Rows from block 5 of the encoder of a small image FSQ autoencoder, named by matrix and row number. Rows with one number belong to one neuron. Each number is 128 + 24 x the weight over its row's rms, rounded and kept within 0 to 255. All counts start at 0. After the name is the row's rms in percent of the matrix's.
After each neuron's rows are labels from the 100 images, of 14848, where the neuron reaches its highest value: "strongest on" is what is common among them. Only what is clearly more common there than usual is listed. The data: single toy objects rendered from many sides on busy backdrops. In brackets: how many of the 100, against the usual share in percent.
# fc1: MLP up (encoder.blocks.5.mlp.fc1.weight, 960x320), inputs 0-63
# fc2: MLP down (encoder.blocks.5.mlp.fc2.weight, 320x960, transposed), outputs 0-63

fc1.122 091 [134 156 167 139  92 113 140 147 107  91 123  77 173 160 140 123 146 138 108 149 135 122  87  77 151 135 178 158 152 151 154 108 139 135  97 103 130 144 150 128 195 130 113  80 145 160 142 154 117  88 113 100 148 101 145 129 119 131 124 133 154 135 162 145]
fc2.122 091 [ 88 140 131  69 127  96 148 130  63  94 145 157 121 111 155 109 102 100 109 146 119 120 148 161 113 153  76 125 144 120 158 142  90  95 117 125 157 103 120 117 119 147 132 114 106 115  86  63 117 166 171 169 142 143 151 158 107 147 157 110 129 118 168 124]
strongest on: white (30 vs 8.4)

fc1.602 140 [159 142 129 103 148 102 135 138 138 105 105 128 113 142 128 146 167 142 147 120 128 145  97 125 105 145 133 134 130 155 125 118 153 111 115 144 122 114 135 125 137 129 136 149 130  86  74 145 116 100 112  96 165 122 148 149 134 127 134 155 145 129 170 133]
fc2.602 152 [138 137 156 221 160 128 111 135 114 134 154 113 119 128 100 135 104 161 147 108 142 165 108 125 125 130  83 111 142 113 112 170 141 124 133 130 109  98 147 117 104 150 139 105 116 129 109 114 104  88 148 129 114 164 138 158 117  92 178  81 128 164 127 158]
strongest on: orange (37 vs 8.3); red (27 vs 8.6)

fc1.359 118 [139 111 147 153 117 102 121 128 134 124 124 128 162 120 133 121 118 128  91 159 133 108 119 145 108 127 146 125 158 162 127  88  58 126  99 130 126 114 127 121 144 136 115 142 145 125 127 115 143 140 130 115 104 135 156 116 149 113 130 167 137 162 101 125]
fc2.359 127 [164 145  79 103  83 125 146 136 127 146 153 117 137 112 128 105 166 117 133 144 102 123  97 110 119 103 151 121  97 126 140 115 130 106 124 124 179 116 121 122 123 128 125  98 164 137 157 188 118 119 113 131 136 124 133  85 159 144 130 119 112 107  97 154]
strongest on: white (56 vs 8.4)

fc1.277 136 [120 149 137 132 127 135 122 145 139 146 110  90 112 112 153 147 150 134 130 106 103 195 147 159 158 116 152 165 172 127 144 135 121 137  75 157 107 128 141 154 108 163 121 139 111 118 107 134 110  97  93 147 115 163  96  96 168 133 107 128 137 109 115 143]
fc2.277 152 [ 99 143 177  97 121 168 155  95 114 103 111 153 126 148 143 120  64 111 152 234 133  92 120 143 118 128 121 117 109 118 137 137 116 110 129 121  49 103 133 167 141 123 120 126 117  94 123 130 150 151 134 105 142 131 118  90 159 138 127 156 114 115 174 162]
strongest on: teal (52 vs 8.2); blue (28 vs 8.6)

fc1.273 156 [109 152 145 141 148 128 157 157 104 145 103 176 145 127 141 149 177  80 116 115 131 140 115  87 159 132 116 121  90 153 136 139 148 117 148 104 154 123 118 162 131 114 128 172 128 109 113 141 152 114 181 139  92 162 144 156 111 139 118 120 117 115  78 181]
fc2.273 177 [153 106 143 116 119 153 119  80 125 154  74 126 136 100 110 124 143 151 123 107 115 182 137 135 126 137 126  75  96 111 117 112 120 127 140 136 106  93 142  52 149 129 107 133 110 126 150 146 101 138 152 131 144 113 108 150 143 117 139  85 157 160 115 119]
strongest on: orange (33 vs 8.3); yellow (30 vs 8.4)

fc1.169 126 [178 154 176 141 138 141  74 106 137  96 159 125 127 141 134  98 124 101 132 116 148 111 170 169  89 150 132 101 145 105 104 107 136 126 209 120 141 115 123 120 128 119 152 130 163 132  99 143 134 131  98 139  78 156 122 142 137 142 112 108 144 112 112 156]
fc2.169 128 [146 142 226 103 116 186 126 143 104 147 153 137 102 144 109  92 130 148 148 135 123 135  92 149 110 110 122  78 121 131 124 120 118 140 159  97 137 153 143  71 148 154 113 118  75 129  78 145 135 146 150 116 122 198 151 148 134 122 134  81 189 128 145 150]
strongest on: black (32 vs 8.1)

fc1.180 112 [104 188 111 154 128 112 152 138  86 137  99 151 113 124 106 158 144  86 119 140 122 134 158  94 120 126 111 139  94 125 122 114 163 130 122 123 154  90 108 172 127 129 151  85 148 125 129 137 121 112 141 127 165 121 105 128 169 120 129 136 112 141 139 151]
fc2.180 108 [136 114 122  97 129 112 117 114 131 127 159 147 112  73 126 208 116 131 141  82 105 134 122 151 138 149 121 159 133 133 105  98 108 133 108 124 106 133 140  97 126 130  99 108 126 196  87 160  90 160 131 140 127 115 143  37 140 105 149 122 151 181 173 121]
strongest on: purple (29 vs 8.2)

fc1.329 158 [158 117 126 134 142 119  91 144 161 130 141 122 111 127 134 127  90  86 115  99 155 111 126 169 113 147  98 140 148 117  97 130 113 130 140 141  90 141 155 100 124 146 138  87 138 172 105 119 151 131 133 179 103 129 149  69 133 148 136 126 136  96 136 139]
fc2.329 156 [120 149 118  78 134 152 113 152 106 103 100 104 132 144 139 142 217  97 133 166 133  88 144 132 162 126 127 147  96 124 125 122 114 127 129 141 133  79 125 115 120 126 131 104 130 111 110 126 165 156 140 169 129 105 124  99 168 136 117 127 153 147 144 136]
strongest on: teal (54 vs 8.2); blue (30 vs 8.6)

fc1.99 130 [118  97 142 132 138 136 111  96 166 143 118 100 161  95 114 149 117 109 125 125 108 113 113 158 152 102 138 134 118 139 138 129 121 102 125 159 128 116 128 135 131 180  99 109 129 203 140 117 150 127 142 173 111 137 118 164 135  71 149 118 111 133 147 115]
fc2.99 122 [111  70 142 130 144 138 138 135 155 171 130 119 112 136 148 146 101 121 120 135 136  91 111 141  94 158  93 151 116 119 116 132 136 147 118 161 128 182 144 113  82 143 156 137 117 116 119 136  92 141 102 127 145 130 156 139 125  82 132 117 161  84 132 118]
strongest on: white (25 vs 8.4)

fc1.427 104 [143 100  96 124 176 110 122 121 120 145 132 104 117 161 132 146 160 126 142 149 119 146 154 132 123 155 134 115 139 128 147 124 114 115 144  99 143 160 119 107  82 149 124 146 149 164 153 114 112 138 114 117 130 158 107 139 156 153 111 125 145 131 126  99]
fc2.427 099 [114  86 123 154 145 115 123 148 181 150 199 137 127 132 120 136  66 113 151 110 165 111  95 115  97  82  88 120  87 103 115 158 152 126 124 151 113  66 106 178 121 161 116 116 155 112 189 166 107 145 165 134 118 117 135 115 151 120 127  54  83 146 121 125]
strongest on: purple (27 vs 8.2)

fc1.496 131 [163 139 139 106  88 115 113 126 119 145 179  93 142 128 141 129 171 154 132 171  94 124 110 133 106 129 131 143 120 122 134 148 166 139  85 133 125 154 176 111 102 149 154 102 116 154 110 114 107 120 131 146 139 129 141 167 121 124 139 159 124 161 120 101]
fc2.496 147 [175 133 101 190 130  52 129 186 103 135 160 146 146 173 106 139 103  94 126  82 109 138 138  94 126 101 122 149 162 117 147 132 148 121 140 108 149 146 121 190 128 119 133 126 181 110 133 132 136  77 122 106 118 128 132 117 130 135 121 159  96  96 116 118]
strongest on: from above (63 vs 33.4); red (41 vs 8.6); orange (34 vs 8.3)

fc1.616 110 [108 149 143 108 162 162 116 109 147  95 110 126 110 138 145 102 103  89 117 142 127 124 126 122  89 115 129 139 140  89 101  94 111 137 165 100 123 159 111 139 155 108 135 100 120  59 116 113 128 156 145 138 128 114 128  93 134 135  97 113  95 124 135 166]
fc2.616 102 [ 78 176 159  84 161 122 135 142 131 163 139  86 126 145 109 100 168 121 111 150 118 170 100 145 121 148 120 137 126 131 119 116 134 117  97 147 175 149 154 122 130  88 150 102 127 154 132 107 103 137 112 148 136 173 121  94 121 171 142 107 153 152 145 127]
strongest on: black (34 vs 8.1)

fc1.677 114 [157 201 109 123 145 139 107 144 139 154  98 149  98 141 112 116 122 147 142 138 125 110 134 137 147 154 168 125 130 139 115 129 144 124 172 133 112 108 144 143 132 142 157 126 130 179 132 126 161 150 124 150 153 112 142 133 179 134 136 118 140 138 188 111]
fc2.677 127 [126  97 143 159 127 141 124 143 113 119 141 103 142 154 102 170 144 130 118 106 136 114 121 142 140 183 107 151 156 130 152 140 139 148 154 141 111 139 114 110 147 129 131 158 138 163  69 120 158 131 126 140 148 148 130 154  83 139  76 102 137 158 109 145]
strongest on: white (40 vs 8.4)

fc1.522 104 [161 131 108 127 107 107 162 125 134 122 153 150 152  87 112 149 118 143 116 116 142 168 115 164 100 137 120 137 112 109 131 158  73 113 146 140 106 164 139 138 108  74 157 159 101  74 141 111 138 114  98 121 125  87 153 125  97 110 131 130 133 122  83 156]
fc2.522 103 [124 200 162 131 133 107 136 133 159 144  94 126 117  92 131 124 116 152 133  98 156 143 119 157 146 137 149  81 103 146 101 100 127 121  94 137 119 107 156 119 144 144 136 127 143 136 137 135 118 132 130 131 138  90 108  85 146 130 163 148 145 102 133 141]
strongest on: from above (60 vs 33.4); white (38 vs 8.4)

fc1.640 143 [116 138 124 116 115 132 149 110 170 152 145 115 120 104 118 111 121 118 133 135 123  73 173 179 138 115 110 148 125 109 130 126 133 119 149 115 115 126 155 122 132 116 104  86 122 121  98 124  87 139 111 152 157  74 108 125 132 134 106 159 124 113 135 159]
fc2.640 150 [162 154 116 158 134 125 118 148 121 118 128 146 124 146 106 131 197 137  96  93 119 107  74 105 106 125 143 153 160 135 133 147 134 117 127 137 158 141 129 163  92 172 150 126 141 167  54 136  92 100 125 153  88 105 134 157  88  89 134 126 116 147 132 152]
strongest on: orange (41 vs 8.3)

fc1.371 080 [133 134  90 139 146 109 129 104 148 149  90 119 111 189 138 118  95 148 137 136  82 139 130 143 156 135  82 147 131 103 132  96 102 132 124 163 136 110 157 136 116  90 149 126 155 153 100  84 152 145 142 151 111 124  93 131 173 121 170 140 171 158 121 114]
fc2.371 074 [171  71 132 147 121 112 172 136 153 134 116 131 132 105  88 145 136 131 101 121  68 143 113  92 101 147 101  98  91 126 112 129 160 156 144 149 105 115 135 139 104  99 125 135 134 170 108 148 154 140 121 122 150 104 148 135  82 111 145 151 124 131 149 151]
strongest on: yellow (34 vs 8.4)

fc1.268 130 [133 161 186 130 141 126  65 149  96 115 156 106 131 140 129 128 106 122 121 114 112 134 145 154 125 145 117 131 123 155 117 109 137 112 144 105 128 114 138 135 140 140 195 117 168  79 126 142 149 133 135 138 120 132 118  98 138 144 170 124 132 111 141 133]
fc2.268 120 [124 150 125 110 148  99 151 116  95 139 171 121 126 124 133 120 102 133 100 113 124  83 123 132  98 125 141 137 194 168 129 123  85 140 150 126 143 110 127 157 138 143 116 121 109 129 112 128 174 118 104  93 115  92 145  44 116 103 100 162 107 124 102 137]
strongest on: teal (40 vs 8.2); blue (30 vs 8.6)

fc1.447 094 [ 98 173 122 126 160 117 119 123 108 111 121 121 119 118 102 143 123 135 147 140 109 133 104 107 138 134 149 123  84 102 128  78 127 155 181 136 115 104 114 146 141 142 157 140 139  66 119 132 135  83 113 171 103 144 101 101 176 147 165 157 116 119 121  99]
fc2.447 081 [138 160 157 115 178 105  96 181 149  87  93 141 118 162 132 116  91 107 155 106 145 122 152 123 104 128 125 142 129 127 112 144 137  85 109 104 153 129 135 119 123 157 158 152 149 106  95 108 136 107 156  88 157 118 155 119 122 155  97 156 145 155 124 142]
strongest on: blue (27 vs 8.6); purple (26 vs 8.2)

fc1.661 142 [116 130 111 112  77 102 154  90 128 134 167 120 114 159 127  97 106 170 157 166 147 157 114 147 124 118 135 138  81  99 182 144 134 156  89 185 134 168 151 135 157 164 138 120 126  81 116 126 110 108 119 123 145 140 112 126 135 139 147 131 109 130 141 110]
fc2.661 143 [163 149  86 168 114 128 176 161 139 102 143 178 135 112 123 149 104 136 134 153 139 105 153 101 158 108 113  90 121 120 139 155 134 124 154  99 109 125 133 124 118 170 131 174 115 123 173  72 146  99 145  89 112 126 151 123 137 142  90 166 100  99 127 135]
strongest on: teal (26 vs 8.2); blue (25 vs 8.6)

fc1.683 090 [107 103 122 159 131 128  86  78  98 159 120  84 147 165 130 189  86 180 126 149 138 139 120 162 141 135 179 120  95 141 136 107 126  89  78 137 141 132 152 158 113 136 150 124 141 127 122 112 158 104 139 140 111 147 134 102 141 118 148 111 136  98 158 124]
fc2.683 096 [106  96 120 140 143  98 112 106 150 108 145 130 164 131 124 186 156 134 150  57 130 122 142 109 134 134 134 111 118 137 151 101 141 127 140 135 156 108 128  78 107 155 167 151  95 158 134 164 153 116 145 120 108 131  96 117 116 135 112 100 129 153 135 144]
strongest on: blue (57 vs 8.6)

fc1.70 099 [ 77 128 122 141 156 162 109 116 211 121 171 124  91 136 117  98 122 155 123 144 103 110 157 138 123 149  91 125 140 130 142 115 162  96 148 112 125 151 125 159 125 149 121 128  82 131 147  88 112 140 102 113 142 100 125 145 119 100 116 127 149 134 114 116]
fc2.70 088 [153 132 131 145 112 129 138 174 122 117 143 129 126  98 123 105  84 123  96 161  93 102  90 111 187 123  99 127 129 148 143 138 142 160 112 111 116 153 119 120 110 194 106 138 155 130 165 117 184 130 147 156  91 104 157 131 148 109 119  82 133  80  99  90]
strongest on: red (25 vs 8.6)

fc1.548 108 [174 130 113 113 143 145 107 130 119 137 122 187 120  99 126 154  79  83 104 112 141  99 129 171 165 155 166  94 133 123 117 113 122 143 134 138 110 144 117 137 154  85 147 144 146 101  98  99 154 163 134 103 191  77 132 135 174 142 157 109 163 134 112 124]
fc2.548 102 [106 156 189 154 129 133 148 156 133 121  64 132 117 160 122 122 164 141  85  84 128 150 103 147 142 140 115 142 122 148 139 142 135 102 145  87 124 125 124 141  99 169 163 112 140  99 130 137 110 125 122 123 110 155 137 124 129 121 136 150 107 136 108 135]
strongest on: white (30 vs 8.4)

fc1.219 094 [112 102 128 133 135 118 164 140 126 126 144 169 112 163 122 126 123  82 110 138 120 177 109 141 119 138  85 137 109 127 147 169 123  77 104 148 116  96 102 169 155 117 119  85 149 120  97 136 122 131 148 128 151 125 126 170  99 130 133 121 161 130  76  92]
fc2.219 088 [102 155 176  88 111 160 108 126 141 136 132 116 138  92 108 125 117 137 136 104 143  97 133 126  96 142 162  61 110 116 129 134 142 167 156 116 107 169 175 106  89 123 127 100 111 127 117 104 134 123 135 147 134 139 133 172 123 147 141 101 104 113 116 140]
strongest on: orange (27 vs 8.3)

fc1.432 102 [145 119  98 124 105 134 146  84 151  87 109 154 158 124 130 103 151 126 104 140 131  81 165 126 101 145 127  99 150 142 107 152 131 137 156 103 138 115 121 158 106 109 136  88 184  87 129 109 119 121 157  93 116 170 132 140 148 113 109 130 160 139 111 137]
fc2.432 102 [ 95 151 121 109 137 165 146 124 134 164 151 130 108 148 160 135 154  89 114 123 125 125 116 147 141 127 150  77  96 116 116 117 106 120 102 138 127 139 106 132 137 161 131 102 122 129 143 142 192 127 156 120 101 119 164  77 136 119 158 140 134 116 153  93]
strongest on: black (25 vs 8.1)

fc1.96 129 [122 121 129 146  98 130 151 132 132 168 138 153 135 124 161 136 124 126  93 123 126 104  98 174 115 101  76 109 116  82 126 107 135 166 129 136  84 137 159 155 179 138 140 117 100  84 166 118  93  99 103 119 169 103 132  62 203 101 123 132 162 127 145 136]
fc2.96 120 [176 164 114 130 108 180 175 112 116 182 123 155 153 109 109 147  81 141 110 115 131 128 103 141 167 133 120 104 181 104 127 155 135 112 130 106 176 128 127 111 126 115 122 146 113 134 134 132 119 113 140 119 160 150 115 142 102 115 101 145 141 101 140 153]
strongest on: white (27 vs 8.4)

fc1.419 100 [159  92 122 122 148 102 133 104 119 152  79 132  88 125 116 127 141 135 130 110 108 130 137 142  62 161 150 108 135 121 146 111 139 110 168 144 119 121 126 109 166 110 108 101  93 108 126  93 101 141 111 141  83 106  95 148 127 140 161 114 105 167 152 155]
fc2.419 089 [118 117 165 123 109 129  72 161 156 139 134 124 108 109 123 115 146 141 120 148 108 137 171 139  78 164 142  86 142 139 141 101  89 145 111 135 141 137 133 141 120 112 119 130 140 127 186 116 100 148 113 143 126 155 147 130 151  89 164 141 166 152 143 145]
strongest on: black (28 vs 8.1)

fc1.388 111 [143 149 112 144 136 121 113 123 208 172 132 146 137  94 119 124 104 112 163 140 129 150 145 128 144  96 137 147 137 164 108  74 114 151  95  62 116  95 124 131 105 146 148 143 131 151 121 127 151 118 156 112 155 133  77 134  70  88  85 106 150 137 135 141]
fc2.388 110 [161 116 130 147 153 105 104 157 141 126 160 137 137 158 115 109 169 130 121 108 125 159 136 131  47  94 120 158 130 142 134 116 102 151 150 117  85 122 121 113 144 164 155 118 147  71 162 157 150 106 139 126 119 116 130 118 122  97  83 134 141 133 111 128]
strongest on: purple (41 vs 8.2); blue (33 vs 8.6)

fc1.682 141 [159 112 148 136 152 137 147 174 168 134 122 156 118 110  90 150  93 115 106 146 101  89 125 117 119 133  98 131 119  92 128 113 143 134 142 103 145 162 125 113 164 105 130 127 114 135  63 109 152 140 126 134 144 178 152 126 121 127 119 169 149 116  93 154]
fc2.682 153 [119 137 134  81 116 171 108 101 117 143  53 133 131 128 116 126 178 141 113  97 112 128 107 145 166 141 168 139 150 154 130 123 109 125 137 139 134 115 133 105 127 143 163 135 133 137 104 146 134 129 132 135 115 132 105 147 120 110 132 176 176 143 100 151]
strongest on: yellow (48 vs 8.4)

fc1.738 109 [156 116 113 145 144 121 153 139 155 111 147 131 133 133 109 154 176 117 118 137 127 109 161 125 139 146 137 175 103 108 153 142  90 122 171  84 107 114 126 123 144 151  92  79 141 118 112 128 125 135 133 143 120 121 156 112 148 144 179 108 149 123  79 167]
fc2.738 087 [143 122 123 142 153 128 169 124 141 121 127 164 107 138 118 136  47  87 115  99 118 133  99 125 127 121 102 132 144 123 144 108 160 137 147 161 157  91 145 158 137 133 116 126 119 156 118 136 186 101 156  42 121 142 136 124 112 133 103 152 112 147  60 144]
strongest on: red (41 vs 8.6)

fc1.163 114 [151 132 101 121 127 129 166 126 136 103  85 117 143 140 110 132 117 134 133 158 168  88 139 146 123 142 154 129 142 148 148 130 126 134 122 147  72 124 109 161 121 130  82 162 118 176 154 157 116 138 115 138 106 112 130 153 146 109 175 128 143 101 104  88]
fc2.163 100 [106 122 152 139 146 167 191 129 115 152  79 132 128 143 120 141 117 146 129 129  78 122 134 106 167 125 112 111 134 139 147 136 145 119 127 123 152 122 130 133 122 153 140 167 113 137 144 128 121 100 130  93 104 116 103 153 108 143 139 114 176 104 148 138]
strongest on: red (41 vs 8.6)

fc1.598 087 [173 111 105 125 126  94 106 154 153 162 120  93  99 139 119 144  80 135  77 158 132 145 135 135 116 158 127 131 156 116 121  87 133 120 133 117 139 119 126  92 166  91  95 184 123 151 133 156 116 136 114 129  99 115 124 114 109  74  94 123  98 135 134 128]
fc2.598 081 [135 163 155 160 132  81 127 127 172 174 132 140 101 104 112 133  94 118 130 103  90 174 128 118 144  98 130 127 108 120 135 103 137 102 123 164 104 160  98 116 104  99 144 180 141 160 159  99 112 106 131 124 134 153 146 113 132  75 162 109 132 125 159 118]
strongest on: yellow (31 vs 8.4)

fc1.215 140 [109 156 112 129 141 123 122 130 102 145 102 133 101 127 115 115 167 138 116 150 108 166 129 104 133 151 148 142 116 103 158  86 130 134 162 127 135 106 112 137 161 125  99 180 133 124  83 137  86 157 110 138 124 134 107 191 119 120 143 146 142 121 137 111]
fc2.215 146 [138  96 119 132 120 102 120  91 130 139 129 136 136 131 105 126  65 133 132  81 112 224 121 132 116 136  97 193 190 129 122 110 132 130 141 130 115 123 121 114 148 120 107 132 127 147 123 107 150 120 110 140 115 207 120 117 130 127 128 165 119 113  95 118]
strongest on: green (40 vs 8.2); teal (31 vs 8.2)

fc1.323 153 [ 99 136 147 140 117 111 100 121 136 114 119 104 135 125 121 109 120 126 130 136 155  80 113 204 127 119 128  91  87 129 117 167 125 131 104 115 124 134 134 145 118 138 132  76 137 168 140 101 182  89 157 179 146 152 154 105  89 137 104 121 132  85 146 207]
fc2.323 171 [163 131  78 177 145 120 139 194 122 131  86 135 113 156 124 175 165 136 130 131 101 121 113 117 163 124  99  94  79 100 114 129 143 153 164 132 162 134 124 120 143 130 141 133 132 134 174 155 109 129 136 122 125  97 107 112 146 113 127 113 127 136 139  91]
strongest on: green (76 vs 8.2)

fc1.16 121 [132 164 127 128 162 117 115 107 114  97 141 152  87 158 144  59 150  70 158 115 128 123 149 142 111 117 126 135 114 124 114 159 135 208 174 123 115 136 133 114 117 126 118 131 176 166 126 150 115 150 150 149 114 152 157 142 147 147 142 152 135 121 106  86]
fc2.16 126 [129 126 141 147 153 116 125 157 135 157 116 148 136 103  83  86 115 117  94  53 100 158  68 117 169 109 134 113 117 159 119  95 140  80  75 137 132 177 142  96 109 142 122 131 148 136 116 129 124  90 132 124 147 109 125 133 100 136 149 106 158 161  95  87]
strongest on: hammer (33 vs 3.3)

fc1.24 108 [112 145 108 131 166 144 103 153  97 179 117 167 127 109 175 126  84 125 147 157 137 166 101 133 158 103 116 133  99  98 136  75 111 127 149 173 111 147 137 112 178 125 182 184 122 122 160 149 105 151 129 152 136 142 113 137 133 138 127  95 154 119 149 112]
fc2.24 091 [111 145 148 142 121 118  97 186 108 156 128 134 115 160 111 127 169 123 146 123 108 146 184 148 105 127 105 136 119 117 142 142 152 148 148 111 197 126 120 156 101 138 171 114 124 162  84 140 141 132 128 105 144 150 145 128 112 130 110 174  81 111 105 139]
strongest on: red (26 vs 8.6)

fc1.477 115 [143 124 102  97 142 164 115 111 118 108 114 113 126 164 109 111 128 129 135 159 122 170 142 123 110 114 130 108 146 101 164 113 119 121 143 146  94 124  99 141 136  73  94 122 142 143 129 119 117  97 137 144  95 114 100  94 149 116 155 128 135 172 154 144]
fc2.477 121 [180 132 133  95 146 188 150  90 147 144 128 111 132 135 121 117 181 144 103 137  91 151 190 148 139 161 140 119 125 111 102  98  97 129 142 118 121 128 126  82  87 112 155 135  96 145 149 142 115 112 157 118 124 120 149 114 121 116 123 137 116 103 176 116]
strongest on: black (41 vs 8.1)

fc1.495 097 [107 141 120 133 144 121 127 127 166  97 143 147 111 138 135 120 134 157 100 123 137 149 144 139 185 155 111  82 119  96 137  70  93 150  87 112 127 144 132 164 112 122 135 123 127 143  79  74 130 119 122  93 121 170 132 137 108  96 122 157 145 105 140 131]
fc2.495 099 [111 129 178 166 135 109 138  98 100 130  81 144 144 134 116 140 115 145 161 116 145 114 114 122 102 121 126  97  77  70 122 140 138 125 129 111 130 127 131  98 127 120 119 161 109 113 121 140 135 110 111 153 146 174 121 122 117 127 171 105 155 106 134 139]
strongest on: from above (61 vs 33.4); red (54 vs 8.6)

fc1.560 165 [137 154 124 135  88 133  66 127 127 132 166  52 113 107 128  98 132 139 105 168 115 195 135 137 122 114 120 141 110 113 140 153 140 101  87 127 145 152 154 121 140 136 145 139 129 136 102 101 110 158 133 164 131  95 115 114 136 129 121 115 170 112 139 156]
fc2.560 130 [133 137  93 110 136 129 137 170 143 142 161 122 124 177 136 113  83 103 142 154 127  77 159 115  74 114 140 176 134 145 118 127 141 123 121 115 114 136 115 175 111 117 124 136 163 133 147 113 147 134 114 103 118 126 123 103 160 139  90 147 118 102 170 135]
strongest on: from above (61 vs 33.4); red (30 vs 8.6)

fc1.695 098 [172 179 144  95 130  86 105 104 132 119 123 123 135 168 113  79 152 136 113 126 144 124 130 130 156 120 101 141 118 158  90 102 133  93 145 131 132 111 112 119 124 110  97  92 136 166 166 132 141 121 102  90  96 136 166 138 123 114 155 167 126 174 101 177]
fc2.695 089 [ 97 111 152 149 163  87 117 116 116 152 114 133 141 129 115 125  87 159 135 102 148 137 107 126 104 114 112 168 163 111 132 128 105 130 195 125 136 147 136 123  96 131 111 136 126 145  98 143 113 131 160 192 193  58 106 156 128 115 115 103 155 186 125 114]
strongest on: yellow (26 vs 8.4)

fc1.672 127 [176 126 136  95  93 117  90 115 148 134 191  86 103 121 132 128  83 155 145 139 117 112 123 146 131 170 111 151 135 134 135 170 115 131  75 148 129 148 154  88 135 122  95  72 154 137  83  94 156 125 165 127 131 115 129  66 136 120 123 129 121 114  81 142]
fc2.672 123 [185 127 118 137 112  92  94 126 135 127 139 177 136 131 119 133 216 125 128 153 121  80 129 111 137 121 129 154 110 134 138 138 142 130 143 127 174 167 101 129 141 157  89 143 138 152 147 151  85 133 135 152 112 133 122 151 126 117 100 119 143 150 171 124]
strongest on: red (46 vs 8.6)

fc1.224 117 [131 118 138 154 111 144 142 159  64 131 112 134 127 117 118 126 129 115 137 129  97 134 131  81 108 113 149 124 118 119 128 147 111 124 128 103 185 169 127 126 126 122 118 118 130 115 113 138 148 134 150 102  73 134 146 150  90 117 171 147 111  97 102 124]
fc2.224 118 [120 136 146  89 123 153 169 113  88 148  89 125 157 137 123 107 131 139 121 107 113 140 133 122 151 112 150 153 149 154 138 156 141 131 127 134 105 132 122 117 141 136 159 151 125 161 148 103 153 119 116 112  99 159 119 139  91 132 117 217 110 126 129 110]
strongest on: green (42 vs 8.2)

fc1.32 116 [149 153 148 122 132 137 124 150 128 127 103  93 143 139 110 123 138 152 116 138 138 149  91  99  97 138 144 136 161 140 149 136 126 107 102 158 130 156 129 151 156 172 145 170 160 125 160 123 141 143  76 102 134 103 132 140 183 141 111 135 132 147  93 112]
fc2.32 097 [132  91 134 190 135  79 140 186 114 102 179 104 109 114 134 134  87 130 132 162 139 111 141 111 120 110  95 123 122 108 147 129 139 122 143 106  92 125 112 161 117 151 108 132 124 120 147 179 141 169 178  59  87 103 144  75 129 157 170 116 107 117 147 128]
strongest on: orange (36 vs 8.3)

fc1.484 111 [114 161 106 123 122 120 131 109 130 130 124 135 114 116 153 134 177 117 117 117 134 115 122 171 145  94  65 117 142 113 161 116 129 137 129 177  95 160 137 134 125 118 107 102 170 152 152 132 154 107 112  98 220 159 167 149 128 103  71 178 124 110 125 170]
fc2.484 109 [116 120 109 144  88 103 125 120 161 117 116 131 125 114 138 105 145 138 142 168 155 121 119 122 119 160 120 139 114 122 134 124 136 161 134 102 145  98 135 110 136 124 101 123 141 162 171 140 115 176 105 111 101 108 101  83 100  98 136  83 154 128 163 146]
strongest on: yellow (80 vs 8.4)

fc1.41 102 [141  99  96 126 109 132 138 125 172 131 120 116 105 155 122  96 115 141 137 127 125 137 111 184 158 128 112 135 107 167 141  73 137 127 140 106 140 138 167 141 180 168 158 101 130 126 124  93 118 167 128 178 130 130 109 109 122 134 129 127 119 135 116 123]
fc2.41 090 [ 96 154 168 142 120  43 149 124 104 125 121 127 112 124 122 104  99 133 146 126 133 164 143 114 140 112 115 131 134  98 119 141 162 152 106 100 131 113 108 113 139 115 134 126 125 165  85  95 138 134 122  76 142 111 150 124 136 137 144 187 105 126 140 121]
strongest on: blue (37 vs 8.6)

fc1.364 147 [135 167  86 121 151 139 169 128 127 141 115 125 147 130 149 149 161 125  99 149 133 129 152 142 141 130 159 123  91 131 100 122 128  97 143 109 127 136 129 111 126  94  95 114 113 161 145 151 130 105 151 127 134 122 114 184 137 123 110 172 157 165  98 116]
fc2.364 115 [151 107  92 141 121 142  99  77 136 118 124 104 125  75 125 135 180 139 148 133 135 127 112 125 120 133 116 167  69 103 104 131 134 140 125 147  89 100 134 146 117 115 139  89 114 138  97 107  79 139 139 175 138 103 130 157 123 127 161 144 113 174 118 116]
strongest on: from above (65 vs 33.4); green (29 vs 8.2)

fc1.377 133 [ 80 142 127 114  58 120 129 149 122 150 129  73  66 157 152 137 176 126 101 133 119 144 134 188 105 135 147 108 100 138 125 134 135 109 125  95 109 127 139 119  85 120 105 111 111 160 143  88 145 103 127 132 150 139 118 142 126 120 115 119 106 136 136 131]
fc2.377 116 [155 117 114 115 121  76 107 156 136 133 123 103 102 165 115 146  79 161 132 161 164 121 143 112  71 105 120 160 129 124 131 131 131 142 149 134 100 116 128 132 147 126 105 124 109 122 148 112 144 127 131 111 109  99 118 152 149 152  63 137 101 145 160 122]
strongest on: hammer (27 vs 3.3)